Weights of a small audio frame classifier: 7600 steps, batches of 512.
Rows from block 5 of a small audio frame classifier, named by matrix and row number. Each number is 200 + 30 x the weight over its row's rms, rounded and kept within 0 to 999. All counts start at 0.
After each channel's rows are labels from the 100 clips, of 14848, where the channel reaches its highest value: "peak on" is the class under the peak. Only what is clearly more common there than usual is listed. The data: melodies that start on their tonic, played by one synthesised instrument.
# c30: last pointwise conv (model.blocks.5.c3.0.weight, 256x256x1), inputs 0-127

c30.128,212,128,200,243,255,153,158,188,183,211,245,140,186,264,236,251,195,192,182,152,219,157,193,234,256,158,181,135,162,197,224,167,200,238,180,222,192,190,153,182,200,208,200,258,251,161,208,180,211,221,226,147,159,168,250,185,188,161,163,244,227,184,223,177,198,266,178,232,169,192,203,185,187,203,161,177,216,188,201,173,181,188,200,182,221,196,153,192,182,218,191,204,255,256,186,172,254,211,203,211,185,157,184,161,206,251,191,175,238,169,198,226,184,194,162,154,180,173,214,181,179,162,203,230,201,218,212,230
peak on: D3

c30.79,189,252,158,222,210,184,217,170,216,194,233,126,200,173,224,201,203,124,191,222,187,213,177,210,197,229,193,233,171,218,175,190,126,260,162,214,163,177,254,167,202,178,146,206,216,240,253,198,194,204,266,193,201,242,176,253,215,152,187,169,241,206,241,210,196,172,186,159,149,260,192,254,199,201,209,226,223,196,212,155,165,206,193,202,200,228,136,236,182,219,207,241,210,237,214,213,165,165,212,213,200,185,182,194,221,173,197,207,185,217,229,233,221,220,196,175,156,202,192,279,183,220,244,164,148,230,183,206
peak on: F5

c30.217,212,222,193,195,169,178,277,208,206,226,236,199,148,231,252,178,209,211,184,183,118,212,236,214,182,151,185,236,134,285,244,190,262,188,198,218,248,224,273,152,189,196,151,216,215,207,170,211,189,136,206,174,214,277,228,168,170,239,173,253,175,212,219,181,228,201,226,250,211,198,212,161,168,136,249,165,229,233,199,194,186,223,250,177,173,205,141,183,186,165,209,204,214,196,195,228,180,182,229,190,180,197,214,182,200,153,162,236,218,229,194,211,209,214,243,240,177,166,213,184,248,195,196,236,200,171,185,222
peak on: E5

c30.212,184,181,147,156,151,136,215,251,184,235,193,206,214,132,239,193,229,204,196,148,206,226,140,209,132,221,302,131,208,193,198,190,242,189,229,143,130,220,229,219,186,232,234,162,173,206,182,199,222,258,167,168,169,247,182,213,249,198,151,244,264,239,179,236,152,199,231,214,161,158,195,232,154,204,255,177,239,184,223,221,198,189,248,201,202,198,157,175,204,199,204,147,192,189,203,179,224,175,201,195,187,204,192,187,213,153,211,171,233,189,236,233,203,165,166,216,231,183,189,226,200,212,182,176,236,201,194,202
peak on: F4

c30.76,276,211,245,214,176,129,220,155,183,212,136,222,188,213,189,143,194,125,200,164,189,189,206,137,166,239,237,206,256,226,158,211,199,213,182,177,227,195,203,183,182,198,202,146,143,169,169,195,172,226,151,130,250,189,190,207,188,237,108,205,149,170,166,208,129,206,213,251,239,257,186,188,190,221,208,194,220,177,225,139,213,221,180,236,199,170,191,218,176,179,226,206,157,157,166,180,215,184,204,148,183,215,137,206,205,192,179,207,204,185,207,160,164,171,237,214,207,179,214,218,211,285,195,172,138,166,226,278
peak on: F5; F#6

c30.150,255,151,159,230,199,169,242,144,178,254,203,169,220,183,186,188,176,169,245,131,185,181,183,169,216,187,182,154,213,255,187,218,240,161,259,197,230,229,212,168,243,204,189,187,196,187,115,195,163,176,131,129,214,197,253,249,175,212,161,239,224,158,180,194,161,178,149,214,242,169,214,207,230,129,186,273,179,230,227,240,175,187,165,183,205,180,157,179,192,200,204,266,189,220,246,192,199,202,238,230,181,164,199,165,224,162,194,183,235,230,228,244,252,237,191,212,206,159,189,183,197,217,185,128,229,174,209,178
peak on: E5; G5

c30.143,268,204,207,216,179,189,197,237,190,266,182,204,239,216,234,205,192,258,165,227,197,176,168,174,208,151,177,240,186,190,146,221,188,239,188,226,193,151,188,201,207,135,283,249,173,231,230,144,209,191,178,205,199,203,190,222,182,135,207,233,149,205,221,247,179,197,243,244,196,132,192,178,230,229,199,173,189,249,214,148,234,186,225,209,210,161,185,234,206,196,219,219,186,227,159,223,213,238,210,262,151,206,212,283,208,116,219,196,190,177,178,203,157,219,173,164,209,218,190,222,273,164,222,175,152,202,199,175
peak on: C4

c30.85,263,185,217,197,222,198,238,177,171,222,193,181,160,231,201,193,142,226,213,184,175,160,228,153,171,179,162,192,241,281,192,195,235,177,259,177,160,211,193,191,199,157,159,209,217,218,187,237,221,166,188,248,230,241,222,228,147,192,171,255,210,198,247,182,216,217,157,210,200,260,215,252,176,260,221,161,192,198,229,191,189,174,249,209,181,226,191,221,215,183,221,222,181,193,237,190,204,226,199,205,264,119,188,232,184,210,191,239,227,191,183,228,187,173,186,159,199,239,139,256,186,233,188,210,228,160,174,182
peak on: E5

c30.146,191,186,168,174,177,195,213,241,220,188,176,237,217,270,185,181,245,183,225,165,206,222,171,220,203,178,186,184,193,169,139,225,164,195,227,152,173,181,241,122,264,196,237,171,250,168,125,240,226,209,230,279,199,197,201,125,240,201,216,236,217,149,152,203,186,170,193,220,155,240,164,193,181,214,206,195,248,219,188,193,212,179,220,175,215,168,165,197,201,178,206,181,160,218,155,189,222,260,212,217,146,162,210,173,195,234,215,202,196,193,134,192,170,215,157,215,207,235,210,236,201,228,228,240,204,209,207,180
peak on: A5

c30.131,196,166,243,156,190,217,128,207,222,215,201,108,219,262,199,230,179,209,253,217,254,190,182,215,141,246,203,198,150,175,155,150,161,242,223,256,247,217,214,232,218,159,232,202,215,199,205,176,213,187,224,217,178,175,187,217,220,265,239,216,182,190,192,199,170,153,238,159,213,219,185,181,189,197,226,202,183,214,196,250,205,184,208,195,174,221,190,186,186,211,201,173,227,231,240,166,194,168,218,212,191,185,234,181,250,206,212,202,233,234,240,206,218,259,195,173,197,156,187,212,214,215,222,217,194,175,159,182
peak on: A5

c30.94,221,177,135,205,219,272,231,174,166,187,210,229,196,212,202,221,210,224,166,210,194,217,190,222,184,229,225,251,245,200,149,240,176,230,163,232,256,208,206,193,257,244,207,189,236,218,233,234,223,215,197,216,103,242,209,161,175,284,214,170,155,144,163,171,210,205,204,187,228,185,199,226,188,235,208,204,224,203,166,207,172,263,226,173,168,201,211,185,185,232,189,239,164,242,207,212,257,197,230,242,207,242,226,205,245,232,228,192,191,217,235,211,185,213,205,198,234,183,234,209,222,153,220,196,207,237,213,188
peak on: F5

c30.107,199,216,198,261,218,154,234,266,198,185,145,210,260,256,163,194,171,221,154,206,187,208,199,166,227,170,270,129,191,216,219,204,210,226,207,187,181,228,169,191,224,199,166,219,229,173,125,224,261,188,172,204,215,180,243,167,215,133,174,218,246,237,267,152,221,232,186,242,178,190,185,182,118,256,187,229,243,185,224,228,167,162,203,217,210,196,169,197,234,227,218,224,244,175,174,196,190,251,192,243,255,188,289,201,219,231,195,222,202,179,178,197,239,208,189,155,225,192,285,228,192,181,211,219,211,174,228,235
peak on: A#5

c30.66,168,190,184,196,210,159,129,154,225,216,187,179,175,157,196,215,114,188,208,261,223,226,225,195,224,182,177,199,190,180,272,207,231,195,214,194,215,296,180,216,230,178,204,130,237,169,192,229,170,265,151,168,133,300,152,203,192,162,222,200,191,217,215,136,223,110,172,247,228,180,226,224,166,198,199,201,192,220,209,190,175,247,194,206,244,222,217,179,163,190,175,165,213,208,186,207,181,178,204,186,153,234,180,191,201,188,200,187,188,265,207,208,213,241,223,150,195,180,173,151,204,203,195,211,191,170,209,211
peak on: A4

c30.108,246,187,169,184,218,177,205,160,223,185,239,190,176,241,260,219,240,239,171,231,227,189,215,173,174,224,191,195,164,153,212,192,205,186,229,202,160,193,214,228,246,148,171,154,226,198,236,203,196,181,192,191,199,228,213,285,205,187,262,222,217,197,221,158,183,174,180,222,264,190,141,217,201,130,202,180,201,185,203,168,206,183,156,216,171,214,147,278,168,242,177,180,219,171,209,184,223,209,201,153,233,166,219,234,174,144,206,145,178,196,214,196,151,198,169,226,201,171,243,188,217,154,196,240,170,147,157,236
peak on: C4

c30.97,182,187,143,197,246,162,287,225,185,212,236,275,218,217,183,211,238,143,241,121,107,186,197,208,207,212,194,174,170,258,258,122,234,188,224,189,161,293,160,159,201,217,260,176,190,205,204,242,242,218,192,209,240,128,215,175,227,204,209,169,163,164,222,194,221,173,180,205,183,191,200,186,182,169,191,218,193,179,207,226,210,191,180,213,249,175,193,208,135,181,208,181,169,191,216,242,208,201,212,216,238,229,194,175,165,164,193,168,190,179,192,172,198,193,209,182,142,211,221,152,183,212,131,192,201,186,221,187
peak on: E4

c30.93,227,234,159,206,213,208,172,164,178,222,218,205,226,213,170,187,226,199,144,249,216,210,223,169,163,188,179,234,150,239,212,193,233,217,234,248,181,183,206,203,175,171,296,154,141,238,225,197,181,131,194,196,192,172,195,141,190,208,193,217,236,178,241,229,199,177,165,256,156,176,203,138,197,250,205,211,255,219,229,156,195,224,202,193,253,132,175,201,219,174,264,180,186,225,155,225,226,230,203,256,233,232,220,185,154,155,199,190,207,211,213,197,215,177,171,172,179,214,224,218,172,249,203,192,243,182,226,184
peak on: A5

c30.100,210,232,180,239,225,218,233,239,270,236,218,234,178,157,238,107,313,189,162,260,177,142,236,172,160,281,195,159,221,249,202,179,214,193,244,229,266,247,253,182,198,220,179,208,200,176,253,206,199,201,230,209,188,161,189,236,223,244,198,208,152,210,214,251,213,212,185,239,193,196,180,201,197,231,230,173,175,139,186,213,175,210,195,175,196,198,195,140,184,211,173,215,217,181,218,190,209,200,229,195,176,202,208,222,120,153,223,196,162,206,147,203,135,198,236,219,204,187,205,210,181,212,230,165,226,214,207,198
peak on: B4

c30.193,203,201,192,241,177,159,190,206,176,166,173,244,211,240,204,278,130,194,175,156,246,176,206,230,245,148,203,186,196,236,229,214,213,151,240,203,182,168,211,196,143,128,171,188,199,213,220,197,152,201,128,115,236,258,228,152,225,176,173,170,221,163,188,210,207,279,199,228,187,198,234,247,198,211,206,189,283,202,234,190,163,200,230,167,180,207,207,178,218,198,167,172,199,179,165,194,202,230,178,266,218,243,189,204,232,200,179,180,268,179,211,201,233,176,178,183,230,195,192,218,181,217,225,233,202,171,178,249
peak on: D3; C#3

c30.221,259,235,209,176,231,168,299,262,143,171,172,224,240,215,143,171,193,179,197,197,196,236,250,218,202,177,106,165,229,243,133,262,129,191,205,158,233,234,227,226,115,165,142,244,149,211,243,253,186,211,201,214,254,247,247,190,202,252,153,188,223,208,220,201,183,220,203,185,183,200,242,223,187,160,270,187,211,186,189,198,177,181,204,176,185,180,193,219,234,206,211,229,173,193,197,179,199,167,214,182,224,234,193,220,186,222,214,171,215,235,226,178,180,184,147,195,228,163,197,191,227,185,239,201,197,202,192,191
peak on: F5; F#5

c30.136,193,230,190,164,204,236,143,210,172,196,215,241,254,228,206,172,218,235,115,199,153,235,150,172,193,199,185,178,206,223,173,192,162,235,217,157,151,185,165,117,193,172,169,156,207,261,180,194,164,204,218,218,171,210,146,191,254,172,229,238,172,217,172,209,227,201,145,188,204,189,185,221,157,220,190,184,195,162,233,191,120,189,250,288,202,207,213,174,192,190,247,215,249,219,181,203,260,192,217,212,192,201,256,192,185,159,198,204,192,228,174,235,222,151,187,242,212,209,176,213,232,228,142,208,183,169,222,220
peak on: F4

c30.123,195,310,160,234,201,219,155,152,146,185,226,174,210,180,182,209,237,159,184,185,212,210,221,199,235,272,223,206,266,176,176,258,190,229,205,245,246,169,197,206,167,218,185,208,245,211,184,134,152,257,255,257,212,179,208,193,182,188,239,253,267,135,210,163,204,195,203,225,163,262,219,137,143,207,177,166,231,212,233,171,211,214,171,191,221,184,243,161,181,165,182,217,177,234,196,180,180,233,231,182,203,197,203,161,220,180,272,217,139,172,205,181,225,169,143,140,149,265,239,217,238,155,203,206,227,195,230,207
peak on: A#5

c30.21,145,143,179,232,195,256,190,200,205,205,215,166,180,176,276,227,236,195,179,291,195,192,222,254,234,252,261,178,225,196,200,200,174,247,201,234,252,234,219,184,171,226,226,260,224,224,187,179,171,194,164,163,194,197,213,176,189,234,166,201,149,171,253,209,208,185,255,200,206,215,157,203,188,193,239,201,178,166,181,199,255,194,234,207,154,213,204,202,172,200,194,230,105,209,224,187,162,217,230,200,205,203,235,209,182,204,187,212,206,216,214,236,185,249,237,150,174,171,203,163,164,228,162,170,139,173,187,164
peak on: B4

c30.16,208,241,260,189,244,190,229,191,207,164,192,173,214,237,163,197,245,208,218,184,249,217,201,186,163,181,202,159,230,204,233,136,154,230,168,209,188,193,191,203,134,207,178,204,157,177,197,199,208,213,211,198,226,188,191,175,145,181,163,186,145,179,158,134,227,180,136,186,206,218,212,179,209,164,198,245,166,153,181,171,191,223,180,230,190,248,175,151,144,180,185,223,214,203,165,171,234,187,199,182,169,216,184,234,202,256,136,233,197,265,124,256,248,194,203,198,166,185,228,187,214,209,154,197,196,225,188,259
peak on: F5; F6

c30.208,207,200,240,204,219,172,213,174,219,195,176,211,214,231,209,230,211,226,160,206,166,138,111,161,222,172,196,229,208,215,213,234,203,190,213,220,174,191,175,193,217,192,295,212,257,200,273,95,222,212,213,271,205,204,182,213,236,204,203,126,186,223,130,237,230,176,138,220,241,196,189,194,213,192,229,190,200,160,191,279,189,232,245,205,204,190,211,190,215,216,226,255,181,189,233,218,198,196,204,212,236,230,227,250,240,186,175,222,192,154,169,187,189,205,237,207,179,186,191,203,196,224,274,225,244,213,152,193
peak on: A4; D3

c30.234,250,220,230,208,164,243,181,217,211,172,235,200,178,228,272,202,165,250,223,155,186,216,220,227,211,171,253,179,206,276,220,279,199,237,160,218,179,214,194,209,250,201,232,156,223,228,266,213,203,250,161,176,225,242,168,163,276,158,201,226,178,186,192,293,211,158,158,182,201,224,245,166,193,224,187,201,162,168,188,196,181,186,198,145,196,231,183,208,214,135,217,150,210,183,195,208,211,204,200,159,192,188,159,237,116,196,198,192,164,216,224,147,182,192,182,177,214,153,234,176,194,223,205,177,147,193,214,243
peak on: F4

c30.216,210,171,194,196,211,242,193,208,257,204,232,174,181,192,238,174,216,161,216,161,237,228,219,174,154,175,200,133,184,196,214,251,206,203,212,216,158,190,173,213,142,187,199,162,201,239,214,188,151,251,241,242,245,176,197,242,188,202,225,169,253,189,246,237,184,177,172,239,237,196,182,192,212,219,161,153,210,199,194,223,255,144,152,233,134,215,185,206,206,175,185,217,282,231,197,131,233,157,180,251,218,181,183,222,178,165,209,263,209,228,170,208,230,198,226,200,185,213,241,221,217,187,162,213,198,222,194,193
peak on: B4

c30.36,255,269,162,172,208,207,236,179,170,223,203,141,202,193,145,259,180,273,223,243,225,211,210,190,194,184,163,193,214,199,176,158,188,202,212,131,173,154,241,221,196,127,220,193,156,208,178,220,199,197,263,202,179,153,157,267,175,247,228,230,153,224,216,155,186,228,201,183,187,218,191,223,148,237,192,219,179,171,231,179,232,206,192,215,225,136,236,222,196,188,176,158,177,174,191,187,154,242,172,229,187,209,202,181,243,156,184,209,175,209,182,186,205,236,154,193,231,176,205,200,209,238,201,197,202,192,199,232
peak on: C#6

c30.243,295,257,267,220,183,191,198,181,199,153,220,232,194,232,188,220,226,170,205,211,249,191,238,215,201,236,151,180,212,206,174,226,211,160,200,136,188,197,228,218,165,238,245,210,213,242,224,210,164,189,205,249,224,153,256,197,184,203,213,243,120,180,198,221,206,246,179,205,135,168,266,238,190,206,182,208,175,213,244,232,107,208,220,192,203,195,228,221,244,176,237,199,142,203,161,190,218,215,185,174,205,166,134,151,138,142,175,230,160,210,198,257,214,230,208,190,175,205,244,147,235,204,185,189,187,204,160,204
peak on: A4

c30.135,201,201,172,166,154,254,261,220,261,218,198,231,196,177,206,158,200,195,209,234,195,226,210,208,239,203,192,168,324,217,164,237,209,196,189,207,274,184,145,183,249,248,232,217,214,152,222,184,219,176,214,291,165,200,182,164,175,199,189,203,200,137,205,248,194,204,217,205,189,202,263,143,192,243,203,178,231,172,174,212,214,194,247,200,216,195,188,151,194,251,213,193,200,178,208,197,210,231,140,238,221,237,232,235,225,186,203,213,192,185,219,205,164,258,213,193,231,250,223,204,202,242,226,209,170,232,172,161
peak on: A#5

c30.45,166,246,226,164,190,164,209,203,245,155,170,122,245,163,173,229,207,164,182,158,178,260,219,132,241,181,189,197,231,159,202,226,122,215,226,205,227,183,188,182,191,195,167,247,164,210,177,211,209,186,299,257,112,202,191,232,192,203,234,249,168,220,170,205,239,163,152,181,257,172,212,207,174,179,228,161,201,212,187,197,202,218,187,216,207,200,166,176,203,161,208,204,190,215,181,172,201,210,151,225,218,185,186,217,247,187,156,188,200,201,189,168,177,199,179,191,194,218,188,215,225,209,216,187,214,165,138,246
peak on: A#5

c30.91,157,203,250,168,182,172,181,189,200,160,154,176,262,175,190,144,216,128,230,217,203,183,228,235,222,195,180,178,221,149,238,198,211,167,197,231,216,246,208,272,219,193,193,222,260,231,225,217,247,134,185,186,178,198,181,222,198,212,219,160,191,200,224,240,222,186,178,171,158,242,222,175,209,266,230,216,216,198,162,194,220,271,160,224,230,208,224,241,180,201,188,196,202,190,161,150,158,180,231,157,164,256,197,217,184,198,239,200,181,187,183,160,210,182,180,168,167,197,236,190,208,235,194,259,213,153,226,267
peak on: A4

c30.20,194,194,223,201,229,227,163,195,172,226,177,215,170,193,190,201,151,187,235,228,222,181,155,186,229,187,229,207,163,174,256,150,224,204,193,147,136,265,273,235,155,172,209,231,196,219,215,196,250,254,246,193,224,194,271,135,274,202,168,206,210,170,247,192,205,243,220,288,250,216,208,195,261,241,252,230,160,210,185,228,170,214,213,182,203,192,178,180,195,156,216,145,151,211,190,179,197,242,189,199,159,170,206,208,206,225,228,190,154,163,198,207,184,233,220,157,169,173,185,224,209,185,224,229,183,208,173,179
peak on: A4

c30.61,223,184,200,190,221,183,208,203,198,176,236,115,251,210,230,233,156,187,179,211,215,194,216,191,130,221,228,163,170,238,210,166,206,232,215,197,185,202,184,223,180,214,222,223,231,176,178,181,231,219,265,214,246,173,227,216,251,228,216,255,227,184,113,225,211,173,194,229,260,144,276,228,204,206,201,201,161,173,201,193,215,213,155,173,190,230,243,194,226,216,197,194,211,207,217,220,205,194,249,254,196,156,151,186,147,214,193,198,194,148,234,226,209,168,253,197,234,231,207,212,180,175,202,190,184,215,209,184
peak on: B4

c30.17,225,191,194,213,201,198,197,248,192,253,243,227,224,173,220,227,199,215,194,196,194,193,217,228,161,194,297,184,211,167,275,232,242,214,203,210,195,141,279,179,249,198,237,176,209,219,264,213,205,226,210,142,195,282,250,185,184,221,163,205,191,211,245,224,238,200,260,206,201,178,170,234,201,225,199,237,229,217,227,217,164,253,188,223,250,244,204,191,152,227,191,196,153,195,207,231,156,196,218,262,176,195,199,189,195,203,213,172,162,221,234,201,212,236,200,162,237,161,201,205,176,195,236,265,145,146,233,226
peak on: A4

c30.14,230,197,188,201,243,219,216,216,226,158,223,174,241,133,181,207,197,231,193,249,256,179,232,216,174,184,161,265,226,171,163,190,235,175,237,166,180,237,231,254,241,177,196,181,145,252,213,206,195,243,154,200,197,254,198,208,171,206,231,227,147,185,171,198,167,183,206,182,185,244,242,242,198,256,264,237,199,193,187,196,225,224,187,145,272,209,242,175,175,168,206,228,230,176,237,157,199,204,207,203,221,180,173,217,269,163,188,166,217,213,182,199,244,216,228,249,196,214,144,204,160,225,243,186,235,259,182,209
peak on: C#6

c30.236,197,183,220,193,164,199,157,231,203,198,161,129,169,236,160,260,231,183,257,230,244,216,196,205,239,146,284,221,203,206,217,192,183,230,196,250,188,223,182,205,185,201,255,210,220,201,227,190,268,237,151,139,196,207,275,185,115,214,184,179,148,245,153,161,186,189,186,208,211,223,246,155,220,207,204,169,213,172,158,260,221,231,229,182,214,198,200,205,168,181,191,143,176,241,164,207,204,167,204,179,190,263,182,119,178,168,193,198,190,182,273,207,221,241,212,213,201,166,225,199,203,231,227,156,205,191,199,192
peak on: D3

c30.112,167,207,243,221,165,192,205,249,145,151,170,204,220,244,176,200,178,216,189,162,203,153,235,144,174,173,151,224,146,164,176,221,167,249,209,234,194,181,240,171,161,203,146,211,166,148,197,224,225,218,167,126,237,171,171,227,145,161,236,190,177,139,172,197,169,188,203,181,209,195,215,169,208,205,220,226,247,200,186,229,181,223,250,196,174,217,207,191,203,186,229,175,257,217,181,242,208,175,262,247,247,158,206,184,147,217,172,238,205,204,197,179,245,150,184,242,217,189,166,191,181,193,221,169,116,240,213,179
peak on: D3

c30.244,194,301,211,196,209,242,205,203,224,219,191,132,202,214,172,197,195,228,201,165,211,227,205,134,196,224,206,171,199,223,308,220,200,185,183,187,162,154,190,192,174,193,207,210,163,172,202,210,188,212,186,206,201,169,179,159,181,208,215,240,200,191,144,268,199,156,163,220,185,215,191,204,232,227,212,244,169,220,158,197,164,232,167,205,236,180,202,206,190,201,199,246,185,213,163,191,192,188,208,219,159,186,156,183,136,186,212,208,228,229,185,218,212,205,199,193,183,178,156,150,207,199,176,247,166,181,140,168
peak on: A4

c30.38,238,264,219,264,211,151,217,179,254,160,219,164,190,209,179,143,178,179,182,222,252,189,220,149,258,157,210,196,138,183,203,231,195,185,178,208,200,225,219,227,194,234,221,214,200,267,253,201,304,211,154,191,212,192,239,135,187,255,201,235,226,217,155,219,229,236,202,218,170,198,197,209,178,241,212,180,211,200,209,239,212,198,197,201,167,200,266,188,176,203,145,221,186,161,226,182,162,245,191,212,178,197,216,178,240,232,194,228,154,151,217,200,210,217,156,180,171,201,238,248,187,190,224,163,181,197,228,232
peak on: A#5

c30.159,184,200,157,174,236,205,186,153,192,197,200,217,188,205,190,157,219,177,199,225,187,217,226,238,181,149,196,185,173,209,169,154,230,227,218,217,214,177,166,214,207,155,179,149,198,224,146,171,216,200,191,189,274,232,198,175,158,249,215,179,201,173,228,218,153,185,237,164,202,175,238,241,211,214,217,219,257,209,235,228,172,172,171,201,262,234,188,205,233,135,174,199,219,197,237,231,225,165,153,207,204,233,171,217,228,228,235,170,219,254,253,197,175,216,232,190,197,230,176,220,156,178,168,224,170,178,193,209
peak on: C5

c30.62,191,187,203,201,185,239,150,149,217,184,189,186,192,149,212,213,169,207,185,161,226,265,204,232,179,292,180,141,175,181,200,223,225,176,118,154,203,205,274,198,261,225,219,166,143,220,177,198,270,204,187,217,249,221,251,242,261,203,271,154,193,161,209,233,193,207,175,193,175,224,194,242,164,200,216,217,237,189,173,219,251,233,225,199,185,206,190,214,161,178,203,170,191,203,193,201,212,195,193,176,189,213,214,226,218,230,226,190,203,195,181,221,179,164,232,233,231,176,201,154,180,196,177,207,238,222,200,163
peak on: C5

c30.188,216,218,209,235,137,227,244,228,201,208,218,264,183,200,159,156,255,192,155,199,168,206,207,255,157,186,201,197,238,224,192,176,195,216,170,147,206,150,223,161,227,175,200,201,176,198,233,149,223,178,203,248,136,239,201,184,231,167,199,186,182,189,223,195,199,234,220,196,183,208,182,207,238,242,238,184,243,239,202,223,198,195,207,198,218,193,197,192,270,204,193,234,167,230,239,183,221,164,213,195,176,198,194,162,239,162,168,194,174,204,213,230,162,232,149,205,187,189,191,204,161,230,253,233,199,193,212,184
peak on: F4

c30.190,220,148,133,156,195,209,161,238,213,174,214,253,209,225,192,140,277,171,196,200,241,188,167,189,230,197,205,248,203,220,162,191,231,225,229,230,226,197,162,175,147,192,164,134,222,168,211,196,285,180,205,249,270,167,226,190,238,134,128,140,232,221,195,138,197,216,210,207,197,182,223,178,201,194,180,289,174,193,167,185,178,185,212,213,172,185,198,257,170,221,219,187,169,268,200,177,143,199,214,238,146,223,196,185,220,151,194,249,202,216,211,206,257,203,204,190,192,158,241,245,222,219,240,202,203,153,187,199
peak on: A5

c30.26,193,229,204,230,240,223,155,186,259,183,235,159,190,172,182,236,221,195,158,215,240,260,168,203,242,221,226,227,202,184,226,133,206,251,249,160,193,134,232,228,194,188,189,195,218,168,218,169,190,220,149,140,153,149,207,228,196,209,165,146,172,222,227,209,177,210,202,185,139,196,173,181,213,229,228,181,190,197,201,197,209,176,219,176,175,211,265,229,179,189,194,177,212,188,163,135,180,165,174,184,133,222,242,225,199,158,174,204,178,171,182,202,218,205,168,185,175,248,179,202,188,181,192,182,219,139,230,174
peak on: B4

c30.210,242,220,215,162,171,180,179,217,190,214,145,135,192,256,213,247,172,207,226,207,220,109,169,185,251,186,213,185,214,236,212,130,184,180,223,288,250,224,176,196,156,123,191,180,195,192,263,212,225,179,271,240,230,205,124,210,233,192,167,227,204,224,201,220,157,163,201,206,168,254,188,198,193,220,206,201,180,214,213,276,244,215,229,134,225,204,197,149,171,216,185,252,226,171,214,186,185,189,222,220,246,174,220,184,229,168,149,241,204,217,193,191,225,164,178,192,202,180,215,175,170,241,170,213,233,178,183,200
peak on: A5

c30.139,210,203,186,200,150,163,215,184,191,243,186,180,174,280,191,115,235,187,132,267,223,158,199,198,151,276,182,250,169,259,243,275,197,233,228,210,235,178,238,257,230,133,234,156,184,165,188,115,193,185,145,225,239,236,213,195,154,199,219,257,218,141,223,192,190,183,212,228,224,211,125,176,161,204,215,206,203,203,185,160,180,237,198,220,167,214,191,241,191,187,172,200,195,228,146,258,197,236,236,197,209,171,218,245,244,172,166,196,153,186,177,239,162,180,175,184,223,207,187,228,212,182,197,162,194,219,211,202
peak on: A5

c30.178,182,207,213,181,194,221,196,250,214,154,203,183,176,163,199,211,230,224,266,193,225,207,266,211,216,200,266,125,168,147,197,174,181,255,212,187,150,164,197,267,212,112,236,173,226,150,168,149,205,252,267,216,267,262,220,199,140,215,274,227,165,214,199,167,193,178,232,218,229,206,257,231,189,192,209,222,221,178,183,207,151,269,247,197,244,200,187,186,167,149,207,211,194,225,133,167,204,205,213,228,256,178,210,184,206,188,217,247,224,170,230,203,189,217,191,181,176,223,217,241,197,210,210,204,164,175,167,173
peak on: A#5; D3

c30.72,176,173,167,202,172,186,206,186,177,263,153,153,258,172,300,158,178,226,166,245,185,154,207,216,154,227,229,211,131,209,202,198,198,168,217,222,149,176,161,228,214,203,283,161,184,164,204,240,182,178,210,195,226,187,191,206,219,234,171,216,292,199,187,277,173,179,184,197,212,219,187,147,212,247,227,240,166,192,184,193,236,166,169,164,180,227,235,216,197,164,196,170,258,164,254,207,177,240,214,130,195,241,191,180,240,229,171,239,193,257,147,166,210,175,223,228,190,181,243,229,194,187,179,226,182,189,199,159
peak on: E5